Weights of a small multi-label audio tagger: 3.05M parameters, 36.4 epochs.
Rows from block 3 of a small multi-label audio tagger, named by matrix and row number. Rows with one number within an expert belong to one neuron, the router's apart. Each number is 50 + 15 x the weight over its row's rms, rounded and kept within 0 to 99. All counts start at 0.
After each expert's rows are labels from the 100 clips, of 14848, where the router gives the expert most weight on average: "responds to" is what is common among them. Only what is clearly more common there than usual is listed. The data: single English command words and digits, spoken by a formant synthesiser in many voices. In brackets: how many of the 100, against the usual share in percent.
# router: router (model.blocks.3.mlp.router.weight, 8x128, trained with AdamW), inputs 0-127
# gate: expert gate (model.blocks.3.mlp.gate, 8x128x128), inputs 0-127
# up: expert up (model.blocks.3.mlp.up, 8x128x128), inputs 0-127
# down: expert down (model.blocks.3.mlp.down, 8x128x128, transposed), outputs 0-127

# expert 1
router.1:55 49 39 31 40 38 48 57 39 58 59 45 69 66 23 50 47 44 48 44 29 47 65 32 79 57 65 41 43 36 96 79 63 22 49 34 52 67 61 50 28 36 31 56 59 45 17 58 59 24 49 31 47 36 41 34 50 57 28 41 58 33 57 48 47 39 62 85 43 64 45 40 72 48 47 58 92 65 50 67 42 41 63 36 55 64 34 45 73 55 39 29 49 52 14 25 72 33 50 55 76 59 64 34 51 42 61 37 57 76 61 56 53 65 40 56 43 47 50 71 50 30 54 40 59 45 26 43
gate.1:58 48 54 50 32 46 79 42 34 23 68 72 21 51 35 16 40 62 62 40 41 66 48 44 48 26 71 64 47 66 31 35 59 57 37 42 53 43 59 75 64 51 43 37 56 47 82 92 57 60 46 52 29 36 50 50 67 75 21 71 36 54 76 55 56 43 65 58 38 45 75 46 37 45 56 71 76 43 54 58 40 35 57 70 59 39 53 41 53 31 41 48 49 72 38 69 41 59 66 38 66 53 71 54 38 71 39 68 47 51 51 75 71 43 15 25 67 60 55 43 58 45 50 59 50 70 61 77
up.1:38 46 30 47 54 49 48 59 73 85 42 47 41 58 67 56 63 80 53 65 46 62 54 44 52 56 44 60 52 41 36 41 29 58 18 54 54 41 51 40 50 31 62 68 48 43 16 63 63 52 50 68 66 39 42 63 65 42 39 71 63 32 57 72 64 57 56 56 55 50 73 49 40 41 32 82 59 64 50 43 39 07 71 34 50 68 36 84 83 59 65 62 33 46 81 60 10 64 44 62 58 59 66 42 68 39 61 49 53 13 57 61 47 52 52 26 64 49 43 55 65 47 52 80 55 49 37 60
down.1:37 39 26 46 66 52 74 49 55 65 32 28 43 45 33 38 40 43 70 59 79 41 54 53 49 58 49 48 44 53 62 89 57 42 75 37 38 46 33 77 54 56 73 66 38 59 34 51 55 84 46 71 54 74 72 39 59 42 52 60 41 52 63 55 46 69 49 31 58 40 50 65 22 33 41 65 81 33 25 45 51 58 49 43 38 65 43 47 71 45 40 70 69 35 66 37 54 47 32 42 51 83 78 46 57 59 56 51 61 35 74 55 61 47 41 55 23 87 52 38 32 55 60 46 48 11 68 66
responds to: muffled (low-pass) (100 vs 12.3); rumble (100 vs 12.3)

# expert 2
router.2:49 58 50 29 37 81 39 41 67 40 68 65 53 54 74 46 49 36 69 14 42 38 50 09 71 57 52 31 58 38 71 50 34 25 45 46 20 47 39 41 43 55 29 63 82 50 63 27 64 52 33 20 41 46 37 27 51 67 73 63 51 40 24 39 40 72 62 66 51 58 46 35 51 50 30 66 21 46 48 44 55 71 39 64 63 42 58 54 78 62 37 57 48 42 88 54 73 51 30 44 40 65 49 49 57 25 52 34 35 41 36 50 38 54 56 50 71 44 32 63 38 43 40 59 68 37 36 47
gate.0:53 45 49 51 53 37 69 60 49 47 55 47 31 45 31 57 28 42 44 34 79 42 40 53 32 46 56 74 39 57 47 55 51 52 43 49 50 41 75 62 46 40 51 52 38 44 71 18 61 65 55 80 74 58 69 31 57 63 69 43 80 52 66 30 48 53 59 55 52 51 18 64 75 63 45 31 72 68 41 64 34 43 53 31 71 47 46 45 56 52 73 72 39 48 28 40 44 37 66 61 46 43 52 12 60 59 06 25 40 47 43 55 42 50 54 29 99 49 51 50 48 86 48 54 55 60 57 38
up.0:36 83 68 35 22 31 73 40 54 30 48 50 50 67 42 48 41 43 26 32 51 54 44 31 59 48 46 55 43 40 36 53 55 63 44 69 60 50 29 33 36 52 32 35 82 33 44 40 74 65 32 43 30 59 58 38 58 42 45 66 44 02 71 34 70 26 29 49 46 38 44 64 85 53 51 48 59 62 20 66 46 44 56 75 39 65 58 43 45 76 26 73 69 30 31 45 66 53 25 38 43 66 38 62 39 57 63 59 75 58 58 33 52 68 40 58 63 58 54 45 65 49 62 54 68 59 52 68
down.0:58 61 47 55 73 30 51 66 52 24 69 44 45 54 69 54 35 37 61 34 43 64 38 33 78 29 67 47 53 60 50 51 46 30 23 64 39 82 62 47 42 62 51 67 33 60 55 57 47 30 08 45 16 77 54 70 52 49 17 64 55 84 57 59 48 69 49 70 58 46 65 47 68 66 43 51 30 62 29 50 45 36 52 53 47 42 57 38 58 55 28 84 48 47 32 36 27 42 43 46 50 54 48 24 43 46 26 49 74 33 49 80 79 54 37 55 37 34 71 44 40 54 43 51 45 42 24 46
responds to: mains hum (100 vs 12.7); /ʌ/ (29 vs 4)

# expert 7
router.7:22 61 32 59 40 71 29 46 61 40 53 66 67 20 56 54 66 45 26 25 67 51 56 43 28 33 52 40 48 38 48 56 49 56 59 51 55 70 65 42 59 44 68 67 26 80 49 54 69 28 25 26 38 63 42 44 39 39 50 44 50 38 83 45 22 48 50 47 49 69 54 51 47 58 47 71 39 29 50 33 42 48 59 76 69 53 30 36 42 70 57 35 44 72 53 24 48 46 68 64 31 27 33 76 72 46 42 46 61 78 56 47 68 75 53 29 12 45 50 64 38 49 78 33 56 52 40 63
gate.1:55 29 48 71 63 65 36 40 53 49 21 27 61 60 56 63 76 61 17 23 52 58 64 22 78 47 29 64 74 65 52 34 56 45 54 50 72 65 61 64 37 37 63 79 58 50 75 59 49 56 26 53 49 53 00 44 36 61 43 60 68 55 36 81 50 43 48 60 39 64 47 39 45 58 24 55 47 36 29 70 34 43 52 55 73 61 44 43 31 62 56 51 43 61 62 52 44 36 30 66 62 44 57 51 51 47 71 69 77 37 66 35 70 48 76 62 63 39 46 33 56 40 45 74 55 55 53 27
up.1:48 65 76 32 33 19 78 72 73 47 99 33 55 64 62 44 58 62 59 66 49 41 58 47 66 39 62 45 53 71 73 75 34 52 63 53 60 47 61 55 34 38 50 45 26 49 88 28 58 52 72 71 46 23 64 32 30 47 41 31 65 40 49 61 56 28 37 54 36 46 31 46 57 77 47 58 51 78 49 52 37 27 50 50 32 39 44 38 31 44 63 52 54 53 24 38 37 39 47 64 62 28 46 29 57 40 27 53 54 56 27 36 45 69 42 61 54 41 41 39 63 73 49 38 38 42 54 73
down.1:45 72 25 69 39 39 76 88 30 46 30 33 66 71 46 64 78 61 50 64 51 56 45 49 56 51 51 50 57 38 53 29 61 70 45 50 52 50 53 65 43 69 65 58 46 48 40 42 50 51 60 29 47 83 40 47 71 38 35 46 71 19 58 56 41 31 44 38 52 59 70 65 53 33 35 48 16 52 33 61 23 54 76 62 14 38 57 57 39 78 49 67 25 68 69 60 56 51 67 63 84 56 37 55 80 59 52 27 31 31 49 47 31 52 64 39 39 44 36 66 33 46 35 59 44 49 61 38
responds to: clipping (30 vs 8.2)

# expert 5
router.5:41 63 39 48 34 40 29 33 56 39 78 41 62 45 73 76 44 47 25 54 57 37 26 43 38 47 60 42 58 66 46 29 49 46 12 74 40 57 68 51 40 29 62 34 41 30 81 53 46 38 40 55 42 43 43 50 78 69 48 48 50 40 66 71 88 31 61 22 65 37 63 77 28 34 62 65 41 40 78 34 71 59 59 28 34 31 68 51 63 40 50 49 59 61 32 54 49 44 71 43 34 36 43 66 48 66 22 42 46 60 53 36 55 29 46 45 37 51 44 47 85 69 24 37 44 55 55 55
gate.0:56 34 86 49 26 45 35 29 43 29 21 24 69 36 41 42 44 56 29 62 58 27 84 35 65 12 50 49 46 65 30 49 58 26 47 24 65 59 39 52 62 32 67 48 55 53 15 76 40 61 40 54 54 86 57 65 48 39 31 36 42 47 49 88 39 45 52 43 38 59 57 39 34 52 38 41 69 57 51 55 69 73 37 50 51 81 43 59 58 58 46 52 33 47 56 41 55 59 47 66 21 50 51 25 57 50 58 47 34 36 55 54 68 71 69 49 42 73 46 45 55 67 66 47 70 54 49 64
up.0:50 46 36 16 37 67 67 60 40 61 50 75 61 63 53 50 47 51 60 45 62 54 64 64 34 40 36 49 43 50 44 27 55 68 46 26 30 48 71 54 86 50 41 57 40 50 57 60 78 15 52 64 57 42 44 65 47 27 62 60 74 57 63 78 36 76 55 22 39 69 36 47 36 48 54 71 28 32 33 51 82 59 30 59 71 65 62 55 80 37 35 65 58 58 67 80 48 44 57 35 67 41 49 66 56 69 53 54 47 51 49 47 67 68 31 62 39 42 80 54 72 50 42 39 87 49 59 50
down.0:65 42 43 59 35 33 64 42 61 13 64 50 52 42 53 55 57 45 53 38 47 84 51 43 17 49 61 29 62 68 65 47 45 43 39 42 59 38 57 41 25 46 44 63 47 47 33 75 54 57 46 23 71 61 57 19 65 49 25 60 51 65 54 34 31 45 48 76 56 75 54 59 20 60 78 72 39 28 56 54 40 57 71 37 31 30 84 44 44 61 73 58 43 67 70 38 61 49 75 50 66 78 58 50 39 49 29 28 31 46 45 45 48 81 54 59 41 49 49 53 68 33 60 25 58 74 57 64
responds to: /s/ (90 vs 19.9); reverberation (75 vs 34.6); /k/ (62 vs 15.9); /ɪ/ (50 vs 8.2)

# expert 3
router.3:65 36 53 52 73 23 57 67 29 49 34 45 11 68 40 29 61 42 65 76 60 56 78 54 43 69 41 57 60 50 51 43 65 08 55 29 48 65 51 27 38 61 55 36 71 22 34 53 40 66 71 36 66 60 43 68 48 35 25 46 69 71 41 40 36 58 67 46 59 32 29 58 45 42 45 56 51 64 36 64 47 50 37 43 12 36 71 55 66 43 52 54 61 54 51 55 63 49 37 51 76 45 61 35 40 48 79 40 55 25 24 68 43 37 47 58 67 50 57 26 34 54 28 51 34 43 78 61
gate.0:51 37 41 37 41 52 64 47 46 57 37 19 93 34 64 72 57 58 41 39 30 66 63 32 59 40 50 48 57 54 61 80 52 49 48 47 74 77 58 35 66 69 55 62 26 61 28 52 59 73 42 20 60 49 46 34 88 42 61 37 47 14 40 53 55 53 43 50 62 72 49 36 29 29 61 33 39 26 37 33 58 38 60 39 53 33 51 39 43 35 39 73 40 21 56 42 53 53 82 43 34 56 26 49 45 54 53 49 40 34 15 53 54 42 32 25 61 52 35 44 39 71 53 27 48 56 37 56
up.0:52 67 58 75 63 54 34 44 32 44 72 46 67 35 59 33 39 57 68 64 64 82 71 48 27 59 17 53 69 44 45 45 53 35 69 44 35 54 83 43 36 67 64 50 52 57 25 22 98 37 67 73 78 41 79 45 32 75 36 56 72 57 47 53 24 45 54 34 47 58 38 28 59 56 32 26 41 60 65 51 39 39 49 73 38 75 77 48 45 62 45 61 67 57 49 50 32 53 40 64 43 40 45 44 86 31 45 40 60 33 50 52 50 36 46 42 58 42 45 34 53 52 64 61 48 41 48 44
down.0:81 25 42 50 58 35 36 39 42 56 36 39 53 64 77 43 31 55 60 55 53 31 37 54 41 34 42 41 12 66 42 70 50 69 42 80 32 43 45 72 57 55 26 40 47 30 50 43 59 58 40 52 28 69 36 59 61 68 46 49 60 48 79 63 42 67 28 65 52 69 18 49 64 55 34 45 67 23 55 50 36 75 47 20 26 63 75 48 50 55 43 72 58 48 38 69 31 47 52 55 57 23 42 70 56 41 33 45 45 81 53 83 24 41 36 38 35 43 31 38 62 55 56 31 48 32 55 37
responds to: reverberation (91 vs 34.6); /l/ (75 vs 27.8); /ɑ/ (54 vs 12.8); /m/ (45 vs 10.6)

# expert 0
router.0:63 42 46 38 57 47 38 61 44 46 20 43 54 77 52 49 57 84 26 73 38 49 66 25 53 41 23 51 48 59 57 58 61 60 60 58 43 39 68 41 66 38 41 28 46 62 54 27 36 19 48 66 38 37 38 45 44 38 37 64 54 63 33 66 37 34 30 58 40 60 38 54 48 64 38 41 65 49 51 72 55 65 67 55 72 55 56 39 25 28 46 54 26 53 41 64 32 31 68 54 58 50 21 43 44 49 45 63 55 77 40 41 71 27 42 41 51 42 26 55 81 50 86 53 10 32 37 83
gate.1:55 23 61 46 30 56 50 69 54 51 54 58 58 60 42 43 62 31 63 64 61 58 46 61 44 33 57 41 59 45 66 46 58 75 63 21 18 44 51 56 78 35 29 42 46 49 30 16 63 34 83 43 75 51 39 79 21 41 58 54 71 24 45 95 75 41 53 42 38 48 32 40 62 45 37 49 44 61 44 36 61 42 31 53 35 52 52 44 60 35 25 40 63 60 37 39 55 40 58 32 28 68 32 55 62 48 64 57 99 51 48 50 31 55 46 50 47 52 67 58 57 26 46 60 62 30 60 35
up.1:57 33 73 68 21 38 59 52 35 50 38 32 25 53 48 66 71 43 44 71 68 42 42 75 54 48 53 44 37 44 68 47 44 67 41 38 69 51 36 41 42 65 39 56 81 61 23 60 46 30 41 31 72 31 50 62 34 78 39 63 52 54 53 49 76 12 49 66 56 57 59 51 57 70 32 59 54 60 31 31 46 61 26 52 36 31 60 22 45 72 38 66 59 48 45 54 41 60 47 60 63 37 40 47 50 49 41 74 48 46 63 51 61 33 62 58 33 55 28 38 71 45 51 22 60 88 87 25
down.1:33 59 65 34 35 52 44 56 50 31 41 36 39 54 28 52 51 32 51 45 33 22 61 47 56 43 29 68 51 74 75 40 36 68 63 45 46 42 74 66 48 92 29 74 55 54 51 56 73 49 09 89 49 39 49 47 35 25 58 35 66 52 53 39 58 46 27 42 40 51 51 50 66 44 57 50 62 21 42 36 59 45 60 47 16 67 84 53 35 40 65 73 60 64 55 85 25 40 25 30 51 63 48 40 44 49 47 29 56 58 40 62 59 60 37 47 37 30 59 55 57 58 56 31 51 33 58 60
responds to: reverberation (97 vs 34.6); /p/ (54 vs 17.6); /ɪ/ (52 vs 8.2); /i/ (51 vs 4.2)

# expert 4
router.4:62 48 34 65 48 78 40 54 65 58 42 41 63 52 01 40 41 44 44 34 65 68 57 71 54 42 47 60 48 54 47 72 44 43 34 45 52 66 54 60 53 56 73 45 40 63 60 56 33 63 38 60 75 68 62 69 59 39 47 29 51 65 68 39 54 48 45 68 11 46 48 14 64 61 80 27 64 54 56 66 23 40 65 35 46 81 33 29 31 39 32 32 45 34 45 34 14 61 45 37 33 68 50 53 43 67 60 53 37 40 61 65 45 71 34 80 56 31 53 36 45 33 53 43 63 38 61 68
gate.1:52 54 57 44 57 04 36 41 57 63 33 44 51 86 52 69 64 53 72 61 63 31 53 48 19 73 29 44 68 47 56 54 52 47 43 33 43 60 59 74 45 65 47 52 39 42 64 36 28 35 49 37 55 61 39 45 46 49 39 59 41 29 70 47 35 81 55 55 70 48 72 37 76 42 54 64 71 73 52 41 37 54 71 49 60 37 60 46 48 35 71 53 51 47 40 49 49 40 52 32 69 43 26 40 43 80 54 46 26 73 75 80 62 58 19 66 70 89 52 46 62 60 70 70 68 51 48 58
up.1:43 77 36 76 69 29 49 43 66 09 50 60 44 30 66 47 46 46 45 79 65 53 56 58 34 61 83 51 57 51 62 68 61 36 79 69 50 67 62 52 42 74 49 48 13 77 38 52 74 37 54 23 42 67 38 84 55 55 75 63 61 50 58 56 53 40 70 39 55 60 48 58 33 57 65 71 39 47 44 41 53 58 27 61 39 59 62 58 73 48 32 63 62 43 23 52 27 48 58 66 28 69 58 68 73 55 58 49 75 60 67 41 25 53 38 50 36 39 48 53 55 65 71 33 51 58 55 43
down.1:83 46 67 72 55 61 78 56 39 41 30 55 43 33 49 35 33 42 47 47 44 38 50 36 29 47 45 03 44 66 57 32 36 70 47 70 51 49 25 39 40 66 47 54 38 81 53 44 56 55 77 26 32 52 57 82 43 79 55 55 52 42 38 38 51 45 57 22 65 60 48 41 22 39 46 49 61 59 58 46 76 73 61 54 23 41 66 44 21 34 81 52 38 44 22 42 53 49 33 59 37 50 22 68 44 28 43 52 46 64 50 66 56 52 22 45 55 67 46 36 56 42 63 50 31 38 28 40
responds to: muffled (low-pass) (84 vs 12.3); white noise (63 vs 12.7)

# expert 6
router.6:28 68 85 59 76 32 56 54 48 41 15 46 34 28 69 52 35 39 21 59 83 59 35 47 46 36 54 62 56 54 30 37 26 76 36 30 67 40 67 59 22 25 60 43 51 33 37 64 61 65 41 43 22 39 46 36 46 71 75 40 43 56 76 45 56 60 55 50 68 38 82 57 36 81 30 43 66 43 39 35 58 37 53 53 51 24 38 46 39 63 31 26 41 65 44 62 50 53 55 56 55 32 30 41 43 38 47 58 70 50 42 35 52 64 52 71 50 50 55 61 47 57 46 59 66 47 52 13
gate.0:55 35 44 30 60 44 43 72 29 47 34 40 62 59 45 63 69 55 55 24 41 12 37 38 69 67 28 26 47 71 47 43 35 40 81 33 67 69 69 56 35 52 59 40 61 20 39 62 63 47 38 33 14 51 47 46 24 38 81 46 33 41 54 61 52 63 49 60 38 51 61 62 32 35 51 73 38 60 71 44 44 72 67 70 51 59 61 73 68 44 55 43 32 58 66 31 54 49 53 49 31 49 70 58 68 55 13 41 82 46 34 36 52 47 46 31 73 41 37 54 55 23 43 64 55 54 44 35
up.0:62 48 60 38 50 34 34 52 27 58 57 44 77 61 60 41 25 38 48 46 53 75 62 60 46 58 43 71 36 67 34 39 45 48 52 61 53 54 43 30 48 51 36 10 50 64 34 62 70 66 24 44 50 49 46 44 60 57 37 69 46 30 54 44 60 36 31 55 22 70 41 51 39 38 42 42 38 36 65 42 34 42 55 55 69 30 69 71 91 51 51 80 36 64 53 57 45 46 53 28 47 42 53 18 24 32 63 18 69 80 72 60 55 29 81 39 32 39 50 66 50 75 41 57 38 62 33 70
down.0:36 66 66 64 46 66 58 57 69 23 52 49 61 51 42 53 37 74 71 48 27 52 50 51 29 45 62 59 59 43 33 65 54 55 42 78 61 56 56 06 52 50 53 67 64 73 58 32 39 25 49 46 47 49 62 18 27 76 25 55 68 55 58 83 78 29 45 51 58 54 21 56 55 63 47 39 50 43 35 31 48 65 68 59 59 56 51 66 77 65 36 47 00 68 59 41 49 35 41 27 40 72 47 45 55 30 47 60 43 42 61 61 62 35 37 46 43 47 29 43 54 64 41 66 62 30 48 57
responds to: pink noise (79 vs 12.8); voice: child-like voice (52 vs 25.8); /ʌ/ (25 vs 4)